Weights of a small image classifier.
Model: 4.8M parameters, 24-pixel images, norm layernorm_no_bias, activation swiglu, patch size [4, 4].
Training: 19900 steps, batches of 384, held-out accuracy 63%.
Data: 73750 training examples, 103.6 epochs.
Rows from block 2, named by matrix and row number. Rows with one number belong to one neuron. Each number is 128 + 32 x the weight over its row's rms, rounded and kept within 0 to 255. All counts start at 0. Numbers have three digits each. After the name is the row's rms in percent of the matrix's.
# gate: MLP gate (model.blocks.2.mlp.gate.weight, 768x192), inputs 128-191
# fc1: MLP up (model.blocks.2.mlp.fc1.weight, 768x192), inputs 128-191
# fc2: MLP down (model.blocks.2.mlp.fc2.weight, 192x768, transposed), outputs 128-191
gate.417 108:119111139086141159183193154147205098145093133166178118092118106120107117081145122125169118171133135133089135150170123118156132139125124100144147168133090128118155119136144170110179142085181166
fc1.417 103:129143122100139185186182148153204117122070104195170136116140106081112125047133080135153136158099124127079116148160136107195152146136134103108164130145128156130158101136147154123197123129164151
fc2.417 148:174145052148122115040110076105075088110144130124172137119115127142053140129141173194093107165038110170116150134119145101134158107125145188126080133135113094146105087140176121092106149142124116
gate.418 098:133128133139101093143139111118127141166146117114136107162131112193092091229055164115137119059120175146102168128120144134177125121143148109147090099088159073091102059080115115136109124140134113
fc1.418 097:075094190100153216089122160129170110091148107133148079123096121051150122071183092159102133175140131179152135100053151131136140126119095172131148190119159194165116169157129123119151090080109101
fc2.418 090:216106112163151133126174194129105148151169151132146149131107100115100094054139125146120121184109126095169090193183025116091129101088157083125120115112136144165060097102233174099151126164156137
gate.419 102:142157118107157077119116107133110114104178136130193175135116132161128156078160115133112142185112141142094110092114113069114114154110132159116158106085100119091074145125146061107143107121135020
fc1.419 093:148125095119095104119143195160033180170108114148142142131160126177151064145150130104151108116151152100167104233134131164155173107125105140079141111120171137153163091126106087137073108119111115
fc2.419 095:083163114118145129140167113157138106085054113081139146096178076155090196144066079105160112170101122114106175144119110164133144144147135110130103151163136129184078110118129167134153151124128117
gate.420 097:113132186129093128154172191133092120162136090148080170165173111207112145102137116146094127149147093155098117139144159078130094087168144118072149115067136154133159166125106201086090140120123099
fc1.420 110:070130119089047136104110152121126151119128165146107140140174171181114150078105137154103125157136112138134153144139093106136119064137149108087162112123140123116125178155100144133118141148135101
fc2.420 072:160135198103074106170104180106102114167087098176161135163119078123129162123126125148139111153166175122096139128074169105133104091121192125145137128116151126113154081099100089109158127187165097
gate.421 107:137130095164162090089135111143124130152155122094174139152153155151112173147107172093111097144156108131131088151107139140181151169112145130123133175110097166156169166138121097130110155162157112
fc1.421 110:141156143115091153122110146115107169137073161171170090097110113109122136128141110098121155143137123101190159107141161108086089151195146112084128157097112193056128129064127146125120130170121092
fc2.421 174:166197115193105102130120139164111136135155077125093101136126134125169150107100093107159149132208095134127101095191123109144191063165134125137080123195161133078158203136155163139135146200151148
gate.422 110:150166118069182090129140138115159130139135111055124165075131113201118140128101158116145115164128159113139103201151170100149119129116115108162139122128165153139098189109149134127078136156137102
fc1.422 108:093091127190089171149122098137124150147118160210131079190124147083111143125152102141135129086130087153087147044103084174102095119136149133119105151145109102105135092148110139132173116092121122
fc2.422 115:125109103139130139155174152169077147113100186088139083116092164153080094153166115146177182086143165113124109122121109132145122096215188129098044162134167167119167117090091132140134129142157151
gate.423 100:094124098118159112196102084131075161086099159147108112093131065116151176137134146114126121154098074097128100099157126166133150115167104164133114156129167150122146162138134115087179058103144138
fc1.423 097:215145169180142179178180150130165057165136067106116148158038154171170131150125135143076160097128114091113155126129121091115098117095145102128140090068173114127093074117107103085081092122125185
fc2.423 059:083213100084197130126178123057124106153038104143068136171163135172191144166090149087133107131157160190103106152149131140086131148182131114142142087123080164112073129133145124109122187166098116
gate.424 106:155138104151093120093133130144176136117170095093095087100103137116149161128140142128110085145146197143097089135145160145169148129097139187111109145075119104175110078083134146143126098081126128
fc1.424 107:121176096129148088091105099221134118141167092115162101149135106126168151085125090110164151084149149116193155166093138124117172062160143123117093152120158110115079137120115082132060111203163118
fc2.424 074:150104173123067086088171159158131048153163171086189148123128122138106126141154170132162120131135108123160179178089094155157146127116154117130148139087155112114142138135102089136097140076093172
gate.425 103:115110156126148131115158150097090133088102029131115087127118157124122175118137162091108146101094124075082102075165112091063106112090077106163164121143129146066129078124130120094133094125147141
fc1.425 098:120121142174136133105134142100106143121115032119117118137105158104127183106114152095127139129097126047077086076159131082062108113094111132158169123128136153097129060108129096113130081121136156
fc2.425 134:205176123073118109160183142162146188137134224147170110151133111116120168106142115064022118128143110133134110102124090163136135140151132143064118174173072148096141114074083128087102118085146118
gate.426 096:134110131153142128151137103175168101128031089125115128118186129067130125121153133155162080064096160156161103174141129170107139108145149181076145164158106182112093120110103141173144116187157115
fc1.426 092:149071120172111162183110134105167113109046093057128164150158104093086137123124139108134109128084150148129085204122139134141089118168122085097127151130111119120089154097093108152129092184180079
fc2.426 047:141121139097105136078070127090067122158113163132194181071158103157112186156112080138110102104127076088170125116138145121115105140167158176141104116187136199066120138107096092157058122120023129
gate.427 104:150157110126118099166191094101145150177094056150170108091103111103095106088125205194140138101114111170145084086108127121187133094114129117163212134149103139133132142150106124127128152099150122
fc1.427 100:111196054127131086159123134148166136108092144160138108152174069131129137116099166152070060114197109125104093154106178166088133134153124153150127097084108111153141125098108150109151105108071091
fc2.427 094:138132144078197125110134103107114116123086111112130094175053152159080163192174109105079074153080105161134109089167091236107136195087147101145087110164114113180108110125153139145152154111147118
gate.428 101:101125150158123065198066072155121130130125150118092149110113081101159147120124148163131122130179154105093130120119056113190172129108188159140165171112140119089093118173185162090152101154115095
fc1.428 103:179132069081119136039192125093086128197106112138156174136119203122119129122163101135160131131093131150154143109118178123113124128131126109140091110114172098107089202184061100165149142140152152
fc2.428 091:130081156150097129124178123156114104131160111099157161153125077120138172143136147149167167149134170202130172114187106093158051168160066154095135149117136100100140126120179084150106133083156087
gate.429 099:141179064104128069139111145106126089190111109128094151177128072095086090135101179167137117114154070159128078112077150137127149061120139100103185109059142136155101104147142146165157137113102108
fc1.429 098:150146131136108059151143149114136102177149102107134139179163105079086137145122140137129125086146088134077081129103149136140137107130168104088196111103137099192114064124184106159184166092100103
fc2.429 112:126112114098161191160139107122146116105093180129107096131151105071185140105149026129167128110156153086108109125127108147175107093136187146153124158133160149103136124188096126114142073183113112
gate.430 086:104100139149112085097143114129091111140116149098151064120058163132120100116145118089118145119069109098043095101166076131088085111037104125134059137170117141102135087080049198142086145100212126
fc1.430 093:080124158143120097156153113145050147148143139133134047183089123136125126124122148107142110094124160124089118166134077140059068125108117163159111093097121154136155096093081131118090106100179159
fc2.430 068:128118079112114122128134108157164121076064136123114164182167170111136156211098166164067093089107139131099079136118127153078087144093125106154057101116157139064133078117139092163144158141110164
gate.431 100:158036150077128120139164091117066140115176121138114110110123113104096112096102145189152133191061110120133089115163154170129099087147108121132175166081110074168119180143110131117133144156173150
fc1.431 096:106209147178159182083141174127138024159139143177151111147124168155167139154134129098115102166171102142143131129139082056162177135151117088116118115091159153146100129121121136134057173145122112
fc2.431 091:116153126170204107153168247106128078083102150109144114153148149126139093134149086082118060106100184129098155205057149144115201163111111088160087141162119128135137100117167145120160108113132132
gate.432 102:156150176059146191098061114105097052154159151145124156102105174103128178124120159138158102088073112080173143131159070139123112110106153116124167093120129157151100103171145092103196117110161072
fc1.432 104:122174160111094104126088138119077104125106125172143109067176185171108132155144155139174165123146059114111115110165112145109130158147147163148139118113093125124134153095161163047204102157167102
fc2.432 074:125172153149155118096168115115123105172153142112155145119095116109099175150152125166131126069135173121093133152135083155109124102193113078099111091130143160141170146141119113163082118117167111
gate.433 101:105131182159186179111197081118193106116118109161178166155131152103181094093113164170155149139182101091102131098088131153156116198142142118200101154157149159142168145149129127194114147123125150
fc1.433 101:168160156165067052131083187123090168138103129073140152120130124124094141123142141162116103086080133118132143124139078144112104100194217139126128130171117118101131126099113149105126142204139127
fc2.433 053:134032100129170102108099131070153128092112148162128060070119124136114142106093108111103129119145169132115145132136113142081149190117122048153118133145082173164126125116104197144105105107100135
gate.434 087:131118096124103068079178155166139168107116189145108100096168123136201143105114100112116097103156146156076087103157076154194141157138136107103119122116142137129159131087090135155106160190125118
fc1.434 099:171104177116141111161135080190133104152169117115122117091164177080096083138124126090124142143199175151114176089156137116149077139104106158144113137139094121112117100139151095104152085116151101
fc2.434 057:193151123135161140104146178132151128158130186139144138128084112144111122127059182182091091098159116144116123152122137105171124121131164105085110126121115096124122130129114118140151088124090118
gate.435 101:115156178124153116087155120113120128099159115116138111151084140102141093184084102149135071143125129099118109128177142102178151124130075147119118091115094162136130120107145124083053114096113173
fc1.435 105:149133092127127166144105157157136138126090196140120137090155098133105158069181131129126168107122127149129120145105118152068133135115181130166115163149177153117156143143124194177174133128143102
fc2.435 094:112132138141146116095141122094130133138135137117144108111155086134080096132062174176098140150181079138152134058067089086187077140150139156178074100156199105090130174116107139132120160129180158
gate.436 104:121167083076154110123168096057120136091139150078097132088118121174138156150152162145127148104126104066175156144112143106118165147112117159133106166127104119076115187109135112099081140135090132
fc1.436 102:130134068071159115139122133112168119163063151135125185157156146100129115098146135142123162099106151213129121167105121119130096126208088146150123083174113104129143116116131157153156157133130092
fc2.436 087:065112171119132136059122126206118134092117087158098118134078129092116127125112108147158144147130108176128112144151148075117084123125115153126165099167142179171060112179121109071124116088131127
gate.437 101:170173123109130111113067094161110194085131126148126144098128190095113162092122111102115154104221102144060171163094121112143093174163201113100077172113132193064112172126174157094132143154104133
fc1.437 102:120127036090098148105135122122144147058094160185132180136081169107139159095168144135160127095160081154071104085115116142132065143163181073115086200135145185101119151144130098116168165123155137
fc2.437 075:109159132138129151123167150178102145177133151131139107132165061140164142138142146065127089088094170140116151100156090108121162097146101171137125089079145115113060161154098100074092137148066142
gate.438 095:112133188135095182118180106146127175169168122185105159143131168093116169090120089115157151150125104112123136104093153124124174086145047091123117142096133148088133132119162135178130067145120129
fc1.438 098:111172174150116154171180092152131191181126128158103150138130201095125152061117075155166125155135110115114111128084125135110195094153060075099133123072090151074146131096157118163171073117151102
fc2.438 111:075104118133167091148103156110108155170108139180089169168161126135123134074104143123101120096076113173117057147192187153145117165136157165114154144158121070129165061148074090085111134144118125
gate.439 102:127086115136090130113073093101157136087118080112169143121142096151194097105112164165153136184168162169132105116139116082167175185117205117150165071167158115080152101138097168050178127109143127
fc1.439 102:172178125137143123168173149189129077169128154171061096126109138168102162137138063150134173117138109084117076136174110168151095088117114162120140167151139199135176091146169139138141097125123163
fc2.439 096:115088179127126146098098100098188124113140172134187145165158099166155095076132116142115126125122122116176132106133168116163190107140089130105126176127114142122107160125069137093146121093128082
gate.440 095:161090116089127183159175162095146128076104148121187156215150172127110108180136075123158124098099133135123122154144116105082143082166135107124129123142143170187085113085098182152062130116153101
fc1.440 091:123154106178147086132150110157085147149156088154062095055176086098158163090086179089111082160162106105123145083082104176139119198097151147128080158150113112075115179163159125131167106136025143
fc2.440 076:156082084177091160125183083141168183162196190106172123160163130086170093249174134113114121121119145095070096127172145135137170117145111120115136136093136158128121112121140145064135076082129139
gate.441 109:099175161124208092155141115102120139089182096113117113149150132231117116129125098146144164165109094112106152095093101116138159113122080117150108112114076183138144161138132102146121095145147147
fc1.441 110:166081123124082160113141145134159138139099120115136142129118137025119132131138179136135084090133132138174111152162157169078127183116161163124167152156180070126106086120114167088142155094112085
fc2.441 171:110151123078085150097136092137151195100138109205152091180136165064140173122098137176098100150143150151133090078093145104172157162123058095167127083124131158130096097139116148148142146089090117
gate.442 093:086166149117170147130093080144130107086105185170191089117145151123101129136150096130121083186136166169135100103142120143053125123154123090118124168138128105117122109181111086117049159153160074
fc1.442 098:105162155069163179142115076134135097108105170133165094143138150082158141142118115150110051181144128112139084146179159150044095145113110083115141115173150090076126110195136081174125184152178138
fc2.442 066:117154111153075111130148019117108221164161043148114091130149146094183144104162125099178120102127127127166101126109135152133081149137165146148151099115178113098118155097125085141115149177136163
gate.443 095:072157165132187202119099137111142156050121106097113107075086195182132140128147117103104157155121209102121145160112180115170139089128163135114105136091119101174155113089122113131115184099158127
fc1.443 092:152138152130132106215108102117148103146137153084139132096140129099129146151075148103089158117119155171147142084136194140160121137175134103061187165128124100166155196105116123129163167130143107
fc2.443 063:127125112107056169117187149091098139045181183186139116132118181194134081209107175107110126160128158127142121122147156104125127082104119134164095143170124158143130106160118124109128157149142124
gate.444 096:122167087138102150130126090119075101104124149109144110142119109094124063120135089117119121084087108112152175170126115088179142126101115125122112115107064128125107080093022145135109128121093097
fc1.444 099:065144052139110122129138094143118133094131128084126138175093087086160093161128116108147148120044098121118151194140131108114129133114154119109059110152089132144075067092091156093118112148165141
fc2.444 072:112142134115150128121086123104162116157153148172186121131131113182124151111122154142091068129082095099117140128112109155063172137195132134206104160113144134070115163107172124122089120092150115
gate.445 101:213118100077102119124088121142148087127110118128102126110124166118180131139129138000151130114169115099144073152109085125190131136105148144024110159164050155121147123122134124102117077116121097
fc1.445 099:089140164150144074128120153122149168082165113124140089142124107156113126091090145195096128152132158161096170172141127159085193077141108153158167166139193131197103104127179157129128135114119131
fc2.445 087:158135127166138142144094138139155104110120115099135152127149186090046121101129157122103067119110113101163087133092156128108113122144088088126099140151082101088196139112141127107111098111144145
gate.446 095:111112125141102112099136135075184151077089146128128159153137174183141141135131138140148136128072068136121080157086153064162122073122188133048077122161147165092141133156168136160129200112079055
fc1.446 088:154162106124143153129123127131170111118177151140109135109183132096167131131076103137144136200191178122070133108150075112087165120131114120122202117160100092180113068088133134087160070121106092
fc2.446 045:158140150095096152116156119089113089114134138126152121132154193143080097139162132111118101155167135130173125050166177094034121172099117127083147096135069190145097156134110171106104106155173195
gate.447 107:059083118095128128228155172112073141145129097095110147087117105119158128086149092200152131131138122115098162143199092129140161125117087140124121113094179151132115113158053125147132118134074144
fc1.447 110:073067116093136143205122194165098141129137089161117145073134133125179148099159111165143137159157154110084148160181096129163138112091128142127120143110181139170158156142076114145102104076076174
fc2.447 152:099169096141106111071090091127097157161136153140167153147118135171048121143135141139125131136089101105183101086126083138127219164151129132106179128220143102086114159147143154135152114146154133
gate.448 105:096092113129099169147144219122111147140135135133163187120112144126162127091148128157157098077147105163185175077151103125207131121079106121138096112166159130133133114190126062098174141077155139
fc1.448 101:061104116117134141170185227152148149150128124137162159140094144133155157084137125172175142070113110148156177112088102170153150167112189166174151102137128132133137097205123051098152134093142131
fc2.448 118:127122145080147145115112138077155149102090160126112173178084091066127095157144140100072126178153134147137143123070086105134181173162112107097102097128102127149089188151160117143128143151146159
gate.449 102:155084133140101143137127044140140146176055133125106107098200150123102095076124120045145134096091135156092115069106136092155135152121136075138073090075089149098137125113096196186130125187126145
fc1.449 093:163163101117070095134126120179161135185113150095082097077158134111157098116096122118134116047104093094111137137123158124136132110169115086150141094111145177051156122110050135129088152157166147
fc2.449 097:098135101168061144108108134114075104052157104208152144136115113167123119201162076104134130145158181141125142122141149055169131173112088160117124112131116104125146177154108087085081113155095143
gate.450 100:102153126073133154151162125143099083121102165168151112092055129175121151107128138158106170164209151163112206086091154118169145156101183135122082159088168097160091147120106092114107175133096125
fc1.450 092:103081136115077109117133153118127154103104129179164122105108148176155106108128057145143168117147134101098093108163110136108200147093155147122142139126136116166073148146106125133096193125055127
fc2.450 053:117148092101185138113121100103076125104099123167154151117109157167069173157148177171118193089138166183130110128169135144180122148152131135175129152097121123165094133086091151146108106099157160
gate.451 100:167093224159117144144096127136152108082142122100125136158092201109212160179194172156175156143072104153152126103156156173157123128144098126130152127137132129177107219146135185095118133114130107
fc1.451 094:146100149130065108125081107186148078111175141112105124156109246115199135179153172151197207138088098112122141096089128174151111138105055142098162143103150132155128169137125163125095112112158142
fc2.451 103:172137119129131115143148133137134166139107114117123100116068097055128053117146177175083223144123111150170090174161150129179119084116147113151144161143120147126117097119141097140126081126108084
gate.452 105:140199141022138088125166044158111120116144125148150114128105187153130178106160137138128116189110144112114143116146145139128119114169146134219137139135120154117111121115148084151082111170132083
fc1.452 102:047112091165130159124148134141105122130100092084161160184149136136141106131145095088134132152085145137123102144085147138127167150061098141053118171145123183103054128140109135111167181085124168
fc2.452 080:052124147151140120091136108128157086126119167179109087145121133138110188114032140157128125116133102107102112130086110136061198130111178141196093159127132139139168108092108098144143074143116110
gate.453 099:119114158077170105133159163121108162104155170192088148131130118133096147132102106136136179074078140165095120147177124109186138119145102122143152183141150116147089186122167152117150081166125148
fc1.453 106:053105088188153123171099129177120121123084150075144133095147126115110170167095067110119202139152110137112086117152162079099123170135116184126170136105162148122132224158153179167131116112119140
fc2.453 117:097088188206109075060097145127117178135119117172095133135105140090079098123088164140091048139095143051179136155125135150106079110157115123142169202172149111191140126157132143168126123123158139
gate.454 100:126130103166078116169108125128144169123069133096147102196148137150187149113151158141135154132103092063097159136138156135129064064096165098123164119077125116114129153157156088095189157096080112
fc1.454 101:149150162177128073164101152117138035160182102127116158101100120127064101143098094150124107170122158137127132088096151135136099189157109205158095110196122161151144099106103164130079135127116146
fc2.454 066:174132154138172165105166185105164159076087169130127066188176135157118081145140149143085169143097107101114099112118132133138138143080130090150144130134117125051177143152161060132155197155094120
gate.455 105:091171059169105162139114078082136106105097115093114172154128115118106080158154115160150107124103117132114032139160103137160108161143111116147084146125177150096102174149113025185180169151120125
fc1.455 100:150101169098157098138140189171122107145148164151097085099143138153152148076125151139122137071144172126153196104061153109070158104126138103114143125120105118131170086110147197114108103106121126
fc2.455 133:190114136110139138125127093207128080131133128075081158121126160098118069113169168147084129088109162146091116072115177129152149106114135163133119167150157110176092105118142129151105140113076124
gate.456 110:056125096110114141124111173145084075165109112127108098163189145118172113137102074121109117206166123148075121102089177138087091100108111107119115103119129181089070175162088074110106122140109159
fc1.456 109:104163150130137144116163172156089150126122157120067064159116158138183100138138099123112099200136169087096094117082165118075082081176117122137117101152122166056092127172112060145175084089149136
fc2.456 102:122104155147150141128138067093096169164089053181123154126136151082134103127068099119140129218106125164155113111096141107162076133118122114082077175097105088190123136152121086110131087117084133
gate.457 101:174152195099128140090063157100129131126125173134182125167142132103164141124089102089148093132114165152071133156133156122135158128093114150167170099134106133188096170149136179181111136099159108
fc1.457 103:156155194084109142107083149103123148111120164155149143139146099113169164121074121074152081139094132178069144125146166118146161135090124150176173112124114133177122135144157152183144129125171135
fc2.457 154:142075074098169102114143115117179151088052102118085160134133153128192110136133139146100120140113093141129026088122095138123088119133091134119144078125106101118111165153093156100149087065068151
gate.458 102:132142161058114089157080115137164140098122156180141109116074144114136138162101201090138046092140163175089140135082111171184137120107132142113149150082175162108101103083155148128118104125114047
fc1.458 099:137132087181124133085158116110101132144170087123151142179227134131130132118112075170105165156138101100134119073183149070094126153132108094128078100144078136122152174156124136150136121100119184
fc2.458 090:135108122104176133123117083101134090180119132184183101165084137083098189082182128138132121059121091141114126071095183104165149143076105103136146166162139104119128102085123150140102127079098097
gate.459 098:134178148168091161142126124110100132130075180153146119156086136132195128130165159089147118152171180125106128092120086126107121105104113120115112118104145157116112111100114072185067103124136072
fc1.459 098:108067113087176118084114136164135147119133095125102099117154096137092132106154075156117154103084117140100116161093166163116105151144139144173130189162104110130155171161139150094184166097089194
fc2.459 073:139107121111145136173144114095114131140102161100100113157138139118121135121138188166124138156106160176104113092167117075098145134099083116127095063142128150130120145143209139158085168139100145
gate.460 097:126084065157171115150130071157066117124125100118130132096159121169095133149150086118143115088107129088040141132134114110092126102156141141104149096121113090119088124143135130130092126146074096
fc1.460 106:151126136179119146196103074090136172191115156120137147176137163112142129188132180191125148119150184087101133168106109107079150148164145215116158113109189104101093171141200161119143100174144153
fc2.460 067:179056075107095124128207140095155145086139185090165109151103130120106159140156132105140130111078085124099160108167101140127143164088112104151114139131151138119160125155060086109158144105131077
gate.461 106:071139136126158113116118097094118141169144105101115071094117184121123201138080164093153111151087095092074141146119150107125123133116078117119171129078155173166135112076112120161098169143122115
fc1.461 109:136141127100138145150092126188129115111203195113142137169094111184142066106100112127147134128106155112124166117062093084194201114178181176150140171137155151067136208157161142183135179132164085
fc2.461 093:099109160166127130090185130099084128093144119151168143121134141121086099155141067092146118184047107076156154146132137128186110063099151113141132140110168073165142100177151194144065098153113112
gate.462 095:137113159124123108108114105157137103201147109098135173102072126155096149126123112128142116147099113140103120160100187075168140139130117149116086121092183178145156162133129082137174181171115111
fc1.462 091:137131108124102103124118127175126083149170096160135159117098126138126149137109128115116102122125092146097153140087154083160162112148116144112096132085117161147155085131122072125122141138086122
fc2.462 084:111185123145104134081142123087130138079072168137135104115147164173122094098148114087146163148070150139110114095128087142130128175141162119083159141157179069129171125110119213180131173133153170
gate.463 117:071090139102146122097166090061140161151056122133148113120140157127094171109087105156097098138102162147071081066130133163168114105065103151092146178174140184105170125100088145169142110143083118
fc1.463 117:178145113164088133162096153181148094091188128117111155145109116127148080137171157110159145125145099103175163190137118072085146130187153114156099104080109101139077130160171130079125175118173141
fc2.463 180:161121195109163053115124109087106097117093146100121144098191118139116139060179140124106117129123150144175119126136071089196154128034116120115086148172136087142142165168129135153087111118146077
gate.464 088:120099156173122095157149149098126178119085157144120092114155101142151084099158138109108128154151107073121067155135078140149145089122128140101072072170168111126089104064130148159133167127128193
fc1.464 091:113116146167119102142138152132110194150042139154101078077123108144168090106117116107131133164175102076122081139138087154154126070146136170150131080128136116131080136106135136184159166087145202
fc2.464 083:070166141136152096103105135113126105084158128145107203082129174166049101135091173101129121142128115144138176141132150069123130134148200144148123089097107117104123105171104160082112109112150144
gate.465 097:115156110111148160176180140117138110112167128197069096128137149125108077156154122129094140135137125121104133151125081102109143115151080119158175159127133172108130123162125109143090088136117179
fc1.465 105:134155167165133121139095122154173092130111139095027106119079134098148138090106097138124137093170124138075125205113156112128118069170122126132150164115137085155126133097150142161102146079143123
fc2.465 051:093138205103112132093156158130145140056148174118151150098141115164128148116165141103111142120085095142103162157192107105121142144089151202134121212137092126134087057142123141163194105162145125
gate.466 105:088116188125170143176139134123145161170106163136157128112146176121154190142049095148117178178097118123119108125175149142149083149091129127163116059171053144080119140094128138121173090085123129
fc1.466 104:077151166127155112076135081143193147161198104172080126099155157107130080098150146136067065126174134174108160160124136140156125091116108108116093206150146116102152105165102065125141179169128134
fc2.466 068:140147132136124183098167166190090159169070115156134170093115094117092089204134189135116155104177081056079131108113127133139123093122107146130124110113161160147099157102080051125096139169089176
gate.467 102:161096089112101168130120140153125175117141068125176067154079058111118106116121105131121061099149106190182164091074143057170110125148121157184182147134099113147122086134077120173083129148133091
fc1.467 105:123164154137180191118178163130108164066121138140095125117152222120134148141146137110153184097121157165121123166175102145101193110137095105094089133098187150123099138157127082142121133099085117
fc2.467 092:186090122156108147159067203130112176101159089126081182113123091104114089153129130135071072142091085144211116134120117103112173108146113163129116170104101120150123106101138130198108046168100080
gate.468 106:097070067089156189126133150164082236124114126169128113195118168081151091153140129110153142100157126122108096143121139162087117103143169147076119132178107171147097154144106092150124140149140081
fc1.468 111:130130042068152090170134140179071173121071137075148102186155164161109108162135089105127120096159090121067087085097144067110164087138065113125092131147100100157116138144129101167144143111122105
fc2.468 130:071121107080068107063181124070125098157152119136167125106141159086138102095092153039090118145122192177124134151168179135095115106095180143116066114168141107190164122118136158113167084182131157
gate.469 102:112141115094162133164179131150080142117166104189079150151146149132143135105179111153126105094175112118102131134117149083075080150141095096188131136150151122143098077128117129091147091106180144
fc1.469 102:157083119120204172166166126130050138149146140156066135098152140161152107107174114135086136095133162093142153099134121100126128226127110180167107143163109153123097091104156125109147072135120134
fc2.469 090:089104132145106148127119152118215101096176146149133115159167136085156177128112146126127143122140124136063130153141127083141138092153138090106044072143108117109094144102176148132151138088134147
gate.470 100:123107133139150142197122139083130150122095161120160094157153197196110123096082124131148141142106142146195150052133094142144170105162136147131130144123126172182129126193113116128139083150122118
fc1.470 095:131140050163147100149096152138141137191064091130126124099111108106190135122110122116103083167084112065156068096111118109163135118124156063087140110118126146196134157065120126044162182093104160
fc2.470 046:094119140177119071088122128139137089146138126126160109123118195104062051109121109186121179161097131101131094103073134112144105091118168099152146092130144110153120124166081167168070093185123139
gate.471 102:152123123076056172114141146137080105150097144148107104110132129154081133190143145113044078136112138094151136120147175115143148150138127137069165138103174111145107117126138160099134121090098149
fc1.471 097:140106161109143116107145133199078116183117127145150109128139174078073083242097100117169160110183156126120065141110114101155070120157136133172114149137132092085147145165098157119097129120081174
fc2.471 111:158141119138168147112080121111118200123140117151139122147167092068125086148111105145135067136095097135162156105100169152142160123175143106124200108136149129105175153194054063170170145139097096
gate.472 098:175141176122099117179192105093115116101117127088139076172151180087094103138184174133103172113157174138124133198110136143111156144135107194167099112125148130121122152112136197169138147061147095
fc1.472 100:076128072093119149088042182139161138126176173150160113117124129116130117141101149128112079098102124126139080109132113077178098122138172089155147128144096182135136144136120068102080167138129172
fc2.472 100:102122095164193117163180187167102042149166114104095121129157151108066122135183096119160108128132147145076112107105133078112168087166170121145152223171115069048179128119102145139071132104156111
gate.473 084:170165141159126206083131079162149072200171139131132116118136166143104132141101149113187165160084108130142119169131220112164124093139155143109120147149139120137093171084099195092100125135133168
fc1.473 092:125099172105182163110167048148131152109132151065179121091174129123109120122111100121143127144106106091112120088192103113145134115142145075128146125153073156141129177153114101129130163143132110
fc2.473 063:131147130134097082148103152143116134179184112113149128090078137167070185143173132091088174132106168171052115104113106100101148165141129124114117130127135077167117120137078051180132159109160087
gate.474 103:075083145115051124144093151186172104131184190132134106133135134141131121094127112118123146176197096181065124176071103130135101109141136152114141167142165155043120090151146103100163139138116128
fc1.474 092:157153114176147152087167106086139154108131128106098177115165109113148169224155190110137135112095111094241098084159091074137183140108138141069119087132082175161102205092115135124125152119168160
fc2.474 056:122114109150049161130150097093192129173136100170133123102107137132101190116085093067159113091140151179134108153177122092134050174192117113140187160136124128119106105103126137114118117110116116
gate.475 110:119116112058098181153124116136104107149123103138107107058134105172137134154123156118112125111145152122098093125095135119141209153107162133126107135143154115111131121145130148125120186131099102
fc1.475 103:164131126074059169102183125105121136149153147084140113106093061119186131110111161109104130121161148101130116150125095111127205170141143084162138115104121098098126096141118208184152181113106132
fc2.475 116:141132090073126101117113151124167122149150153115068140116133175050111135136123114147059167126126150145071182089162100143147210110118142101179123111070162088142129120103133164066116103134127176
gate.476 099:138103154164167125115133084150113166125159143049154161171120124202145153133110163072122110118090116163126161116098181081104130117097116130176094135153083119164193154109112127138141123129171116
fc1.476 098:075136119120127168107131101035133105116135144186078128096114146102116106123125123146198128135132126118130128120155119129122162121191143120133131125078160134103133089151178136105135118121108146
fc2.476 104:140179119177170146127122135124084141146080068210111141147071154127147165120133119109177144157122123182129117099189151138115148129199111114134098093148141171039146099079139163147119087151095148
gate.477 103:088163078147204115172111103126140093125075171116086153140157111156084123157072119071165116111072076122121090080181112108128039100157136157151094138106167187132122143064128182098082074119114059
fc1.477 107:155063191124093109181094137134111162167146141099218086091151108144080107101136107111075139140161143062173165120149119123123139103161061090159113102188082128111129129137145160131104112109105136
fc2.477 083:112162143139156136173118091166144148112116210088132089095128164197159193102156112106162146120119152160155123099073146071102134168114141131080126136115145199096092125148106151103096183159103096
gate.478 100:114107095185119179079125096120129144064173176168107113107107167098072140103191140133163142157128116192121148134156121148148107097142179115128125116152050128115178081150130105201123166137139105
fc1.478 098:150120136143137053138121117163077163109117077153135073090120091143119115169104166173071164173120123108105127109144057154107103154202189117142135131120129133123143100109133142139115104123129117
fc2.478 106:163166163152145125081087105113120154110129099077159127108140103155191122146071113118118131150076161099187160177143141097134074116139069096123100099096135106175099157082191146117159161075083187
gate.479 104:049087120142140097144109085134144121145076099216084095132108109163117177193131124079086102177159179160119124130121129147129120098109156118127100113139053136107109161135098195150091196153153103
fc1.479 097:225156078094118108094147157118110125105191132057144174149182134100128160119099159166179162098078065145136111141155134155116129155146108086094126112184194105093112166131124084164147110098094125
fc2.479 140:106117165083155167064103149087125083125146144171130118156148066140109187162145198134141134052135193134137134143144134186172119117125087062104162123076087059069161131202152147065088143129150092
gate.480 093:126155093148133008094096074143104075129155102136094131122143130121139098158118188077062143074147134129168143145093051130086088167175157110145105117109119184112107112168166127137112084159140111
fc1.480 097:060166135164073097079096141136094152067118069159135129123144151119115129123109117095139172113135115080137096147082158163073120163147186093134130112114092158101151120157136099132099096155112108
fc2.480 070:094180136066106131135104112139181084080087150111142180121113138156176127149118099132140087126057135112111126132109128119129159071171156177132137153175130122084129125147122155128183083155158128
gate.481 099:115100138157149086147120083102113116147117081086109145157148179162082131107088111133083074145134159134118165132153124154111079080136098153103102112125116158076098149086092133128121145130080110
fc1.481 104:149095128104144151151137140068132156162114086131082163133179178189128169132148112100100152103174104125148138091192161129106130056136131167112135101115146134121145138103125164078110099082111117
fc2.481 069:136125086100115154126166099136115092123083084123185158147136098112140138150136126113142167140101113064141112148132140166123172142187112053104135115175089125133137093129141183114103083171062131